python train.py --image_size=48 --encoder_activation="silu" --encoder_qk_norm=false --encoder_parallel_block=false --text_encoder_layers=10 --text_encoder_bias="all" --precondition_frequency=50 --adamw_lr_other_params=0.0015 --batch_size=256 --warmup_steps=410
Rows from block 3 of the image encoder of a small contrastive image-text model, named by matrix and row number. Rows with one number within an expert belong to one neuron, the router's apart. Each number is 50 + 10 x the weight over its row's rms, rounded and kept within 0 to 99. All counts start at 0. After the name is the row's rms in percent of the matrix's.
After each expert's rows are labels from the 100 images, of 14848, where the router gives the expert most weight on average: "patch colour" is the nearest of a few named colours to the mean colour under the peak. Only what is clearly more common there than usual is listed. The data: short English words printed on busy colour backdrops. In brackets: how many of the 100, against the usual share in percent.
# router: router (encoder.blocks.3.mlp.router.weight, 32x160, trained with AdamW), inputs 64-95
# up: expert up (encoder.blocks.3.mlp.up, 32x160x160), inputs 64-95
# down: expert down (encoder.blocks.3.mlp.down, 32x160x160, transposed), outputs 64-95

# expert 12
router.12 113:40 45 52 59 54 58 62 30 39 60 59 65 66 53 60 50 57 39 52 41 53 39 44 47 51 40 54 55 35 55 56 58
up.0 115:25 62 55 43 46 60 50 43 60 44 58 40 44 58 34 54 57 45 27 45 46 49 29 38 60 46 55 50 41 51 53 42
down.0 109:48 39 51 44 61 50 62 33 54 51 48 59 47 47 61 42 48 56 61 49 41 36 38 58 46 42 52 39 52 55 49 39
up.1 096:46 59 48 44 47 60 55 48 39 75 45 47 61 54 50 53 51 58 41 54 59 45 40 38 67 45 56 67 53 44 56 41
down.1 095:52 57 54 49 39 41 36 40 40 34 79 42 50 45 54 71 48 33 73 58 30 31 46 60 39 38 56 58 45 40 58 36
up.2 100:52 45 63 65 72 57 53 50 41 40 52 41 56 62 36 51 66 54 68 57 59 45 48 38 45 49 41 62 62 50 57 61
down.2 093:56 52 55 45 37 44 48 43 55 61 59 61 44 33 54 44 30 49 50 40 31 62 62 55 33 46 64 52 40 66 46 51
patch colour: grey (47 vs 21)

# expert 7
router.7 114:56 39 41 49 59 36 45 54 47 34 41 32 34 54 45 39 46 56 60 58 49 64 36 61 42 39 64 70 49 54 58 61
up.0 096:51 54 41 69 57 48 43 48 43 52 36 58 47 61 21 57 63 61 37 52 59 55 49 45 43 55 70 43 40 51 57 66
down.0 094:45 49 43 61 50 59 55 74 59 52 60 34 56 62 66 62 53 49 58 44 40 50 49 44 61 36 48 54 33 32 50 45
up.1 091:44 44 26 53 51 44 35 73 47 46 54 24 46 47 46 73 50 47 52 56 42 61 51 48 47 40 58 50 52 45 48 65
down.1 089:56 62 66 37 54 55 61 37 51 57 42 67 42 63 43 29 51 52 39 50 42 27 54 73 60 52 41 49 42 52 64 36
up.2 117:53 37 49 49 54 59 56 40 32 39 52 39 39 47 55 47 55 46 56 41 43 65 58 41 35 32 64 56 45 45 44 62
down.2 096:50 69 48 55 52 43 57 48 55 58 63 66 60 41 66 34 54 48 48 60 47 63 51 54 58 37 63 59 48 58 51 64
patch colour: grey (48 vs 21)

# expert 23
router.23 079:49 48 46 35 62 52 58 50 54 47 51 49 49 35 60 39 38 54 23 40 43 35 69 60 48 42 30 41 54 46 68 60
up.0 099:30 60 25 59 56 54 57 54 54 37 39 61 69 55 56 45 44 39 58 41 38 61 57 76 31 54 64 59 41 43 52 44
down.0 098:39 46 52 63 39 47 64 35 56 50 40 45 49 49 37 49 62 38 36 54 50 23 36 46 62 60 51 48 43 53 32 50
up.1 100:56 36 63 49 45 63 37 36 66 58 48 54 51 49 40 43 55 62 53 50 55 53 49 44 65 36 63 43 45 45 67 44
down.1 102:44 60 50 68 51 55 49 61 49 49 55 57 30 45 61 59 44 50 41 43 53 51 59 49 40 48 44 57 50 46 65 62
up.2 097:46 59 59 44 47 64 72 46 39 41 48 44 42 58 29 49 42 39 50 54 49 57 47 59 42 49 61 42 55 55 45 52
down.2 088:46 31 57 52 45 54 45 55 53 24 80 58 34 39 57 63 58 59 46 41 56 32 48 37 39 31 54 56 50 56 47 35
patch colour: black (51 vs 17.1)

# expert 8
router.8 121:64 34 41 48 55 43 56 50 67 41 47 66 69 41 60 57 44 71 52 44 52 45 48 49 59 37 65 45 69 52 51 54
up.0 102:42 60 57 50 30 50 62 58 58 44 63 33 64 53 40 43 56 51 47 43 49 29 48 40 40 51 40 58 66 38 39 48
down.0 097:35 53 49 42 60 51 56 53 40 52 43 68 47 40 57 61 59 40 42 58 49 43 34 60 42 52 43 49 48 52 48 53
up.1 106:51 52 48 55 61 47 38 61 41 42 34 36 64 52 60 64 53 50 49 51 64 56 63 44 44 64 54 51 44 58 64 47
down.1 100:66 68 38 48 59 47 73 46 59 62 48 44 54 49 40 24 56 61 55 47 42 55 48 43 51 51 50 42 74 53 57 53
up.2 098:33 45 55 40 51 60 70 66 63 43 53 35 51 36 54 53 48 48 57 37 45 53 49 50 30 69 40 35 68 76 41 38
down.2 110:54 35 48 64 43 59 60 49 53 72 50 58 46 59 46 37 52 48 56 44 47 51 50 59 65 40 56 65 42 34 55 45
patch colour: grey (44 vs 21)

# expert 30
router.30 092:28 50 35 34 54 52 48 58 62 57 27 44 47 62 55 54 36 43 34 36 41 48 55 44 55 40 59 50 55 53 66 50
up.0 096:70 56 42 45 26 45 51 54 25 49 54 46 48 36 53 51 51 41 31 43 36 50 35 52 56 48 51 62 42 71 52 54
down.0 091:28 62 42 57 63 75 39 60 53 53 53 47 57 59 49 46 39 38 75 58 59 61 52 32 34 66 50 67 73 42 69 48
up.1 095:65 66 41 54 48 56 61 58 52 54 49 30 58 63 56 38 49 44 49 45 30 79 54 52 52 53 53 65 52 36 48 44
down.1 091:43 48 45 39 53 39 50 44 55 57 58 55 52 52 46 57 48 46 52 49 59 51 50 31 31 51 58 52 55 67 20 59
up.2 095:44 55 46 60 58 59 48 69 37 57 76 38 52 55 60 39 52 47 42 68 55 40 53 52 57 36 58 56 33 37 35 45
down.2 100:36 46 45 64 44 45 58 42 68 50 27 53 52 51 55 51 45 54 70 45 60 62 35 49 52 67 35 63 53 53 58 50
patch colour: grey (64 vs 21)

# expert 26
router.26 125:56 46 33 63 61 62 60 32 51 68 62 48 51 55 53 53 74 50 47 52 52 42 40 46 37 46 42 59 50 49 53 42
up.0 100:47 50 38 63 49 45 67 49 43 52 52 58 60 56 50 55 44 50 37 45 76 66 49 49 57 53 44 50 39 38 66 41
down.0 099:51 60 62 45 52 37 53 54 53 60 45 50 56 64 51 52 52 59 48 40 49 55 75 53 43 41 57 54 55 63 47 42
up.1 093:55 54 53 55 37 17 44 49 52 54 39 47 54 47 40 43 50 57 55 45 34 50 54 35 59 66 38 42 63 45 60 54
down.1 094:61 48 66 44 61 63 52 38 49 47 53 58 57 38 46 65 55 32 59 57 70 51 44 38 37 39 46 34 55 59 45 49
up.2 104:57 27 65 37 56 55 62 61 49 33 48 45 49 56 39 32 56 45 43 62 45 46 43 54 57 43 67 54 53 56 52 56
down.2 102:42 62 56 64 52 57 40 49 56 39 54 39 68 47 53 57 52 41 71 39 61 37 58 27 32 45 37 61 45 53 43 43
patch colour: grey (42 vs 21)

# expert 21
router.21 107:48 63 51 55 40 54 55 41 45 35 70 53 47 42 56 55 55 51 53 37 44 53 53 50 55 74 52 49 64 55 61 37
up.0 111:65 52 38 39 44 44 34 46 45 53 41 54 45 42 70 48 49 50 56 68 39 44 30 44 42 35 68 62 57 38 44 52
down.0 113:46 61 40 47 71 44 71 46 51 55 59 34 57 49 54 36 61 45 44 22 57 45 51 48 28 38 58 53 45 71 51 42
up.1 107:66 38 64 47 31 53 53 67 53 40 32 47 34 26 53 52 62 63 57 56 47 43 56 61 72 63 64 46 35 55 56 52
down.1 108:43 76 39 42 72 47 53 36 47 40 77 42 48 54 58 60 46 45 49 42 39 53 37 49 41 52 37 40 51 40 53 41
up.2 101:47 67 56 62 55 45 35 63 55 50 46 46 49 65 60 49 51 46 68 41 50 31 46 51 48 49 50 52 59 62 56 49
down.2 113:47 45 46 67 53 60 63 62 62 44 56 43 69 44 34 53 60 53 44 54 50 57 54 57 45 41 53 28 37 52 39 59
patch colour: grey (44 vs 21)

# expert 14
router.14 083:63 52 37 42 54 32 61 54 64 62 47 46 51 43 62 38 34 42 26 52 51 48 55 53 49 42 10 45 47 47 77 44
up.0 085:56 57 57 43 43 57 43 50 57 52 62 35 38 51 44 38 48 51 49 59 41 42 48 71 51 46 53 49 32 39 38 49
down.0 089:41 49 59 51 61 53 46 45 37 45 42 49 53 50 64 46 49 67 64 53 55 68 49 36 53 63 56 60 63 60 55 58
up.1 094:63 61 49 42 46 43 26 61 46 35 26 43 43 50 67 39 38 58 53 45 28 42 41 50 44 58 63 55 23 53 58 76
down.1 100:56 56 57 60 52 60 42 42 54 50 54 57 58 46 53 53 60 47 44 48 61 63 39 37 64 46 50 50 62 33 27 44
up.2 106:49 38 44 58 49 36 44 49 67 56 50 40 61 51 49 39 46 38 47 63 54 49 41 38 52 52 48 63 43 41 51 60
down.2 106:46 36 53 50 44 48 59 57 49 48 50 62 28 47 54 53 60 51 54 53 46 47 59 39 50 46 59 46 53 47 36 50
patch colour: black (43 vs 17.1)

# expert 20
router.20 098:48 48 60 34 49 37 62 38 51 74 56 55 57 45 68 36 44 44 46 63 67 42 65 63 79 53 55 46 49 50 62 42
up.0 103:42 46 62 51 52 26 59 50 54 53 65 39 24 58 56 47 57 52 43 76 46 62 65 55 59 70 57 38 58 45 51 52
down.0 106:50 65 58 54 53 54 32 39 66 49 50 55 63 48 62 45 53 43 44 42 60 53 42 49 42 40 57 68 49 50 56 61
up.1 102:53 49 47 39 40 36 34 63 46 47 51 46 62 57 50 42 27 57 33 51 47 37 36 51 68 47 54 36 52 54 53 34
down.1 100:47 46 53 60 54 35 49 48 49 50 43 43 21 40 39 61 49 43 53 40 62 48 60 59 58 54 53 48 67 42 45 59
up.2 139:45 39 40 57 38 39 55 51 40 42 70 44 45 49 39 43 44 48 53 32 53 57 57 43 68 46 57 46 58 45 38 61
down.2 135:53 64 54 66 50 49 17 60 66 56 48 46 47 58 41 36 50 57 48 51 56 60 44 66 57 65 38 49 60 50 57 65
patch colour: white (39 vs 12.3)

# expert 27
router.27 082:44 51 31 39 52 34 58 40 54 43 40 53 35 45 53 43 46 62 31 46 54 41 55 51 64 61 51 44 61 54 60 53
up.0 086:46 66 47 52 52 49 43 59 41 49 56 41 51 50 70 55 61 57 42 56 37 30 39 54 50 70 35 73 52 46 74 63
down.0 086:43 47 54 43 63 40 63 43 52 49 54 59 37 74 47 58 49 47 62 49 53 55 62 49 50 46 61 47 57 48 38 37
up.1 111:56 40 57 51 53 53 70 43 50 61 34 53 58 51 45 54 50 61 36 60 65 39 50 65 49 60 43 47 48 32 35 32
down.1 112:45 48 37 54 43 57 43 48 52 35 53 61 48 51 50 49 52 39 72 25 43 49 52 61 55 38 53 45 50 66 58 60
up.2 099:45 50 50 46 59 29 55 43 52 36 50 54 60 35 53 56 50 33 53 55 55 59 56 34 60 65 40 55 64 50 46 54
down.2 098:55 53 37 36 69 56 53 34 53 45 62 61 43 63 33 43 47 61 58 48 62 47 51 50 47 45 56 49 53 47 50 45
patch colour: brown (54 vs 25.7)

# expert 6
router.6 115:78 44 64 42 44 51 47 48 50 65 61 50 55 52 58 59 45 58 54 41 55 43 43 52 69 49 32 52 49 60 30 46
up.0 092:48 52 38 49 54 39 49 43 51 39 58 53 47 58 55 43 40 43 46 57 40 26 31 38 46 41 42 63 52 60 40 38
down.0 084:47 41 68 62 52 62 57 55 50 58 49 38 33 47 48 44 68 50 69 52 45 65 46 57 39 53 49 30 54 33 50 58
up.1 099:42 51 43 50 51 51 66 66 44 60 44 68 42 49 51 58 64 54 59 60 55 55 56 52 58 65 36 59 55 50 65 46
down.1 103:49 50 58 45 52 51 28 34 57 35 65 47 62 56 54 53 43 51 58 46 53 46 49 58 25 53 52 41 45 60 42 68
up.2 116:58 43 53 53 43 49 41 40 68 60 56 47 50 47 60 50 47 53 41 42 35 50 47 44 36 36 56 54 59 47 36 52
down.2 111:41 52 53 48 48 73 64 64 48 43 40 39 61 55 56 58 39 50 49 55 42 46 52 68 55 51 46 44 47 65 31 50
patch colour: grey (50 vs 21)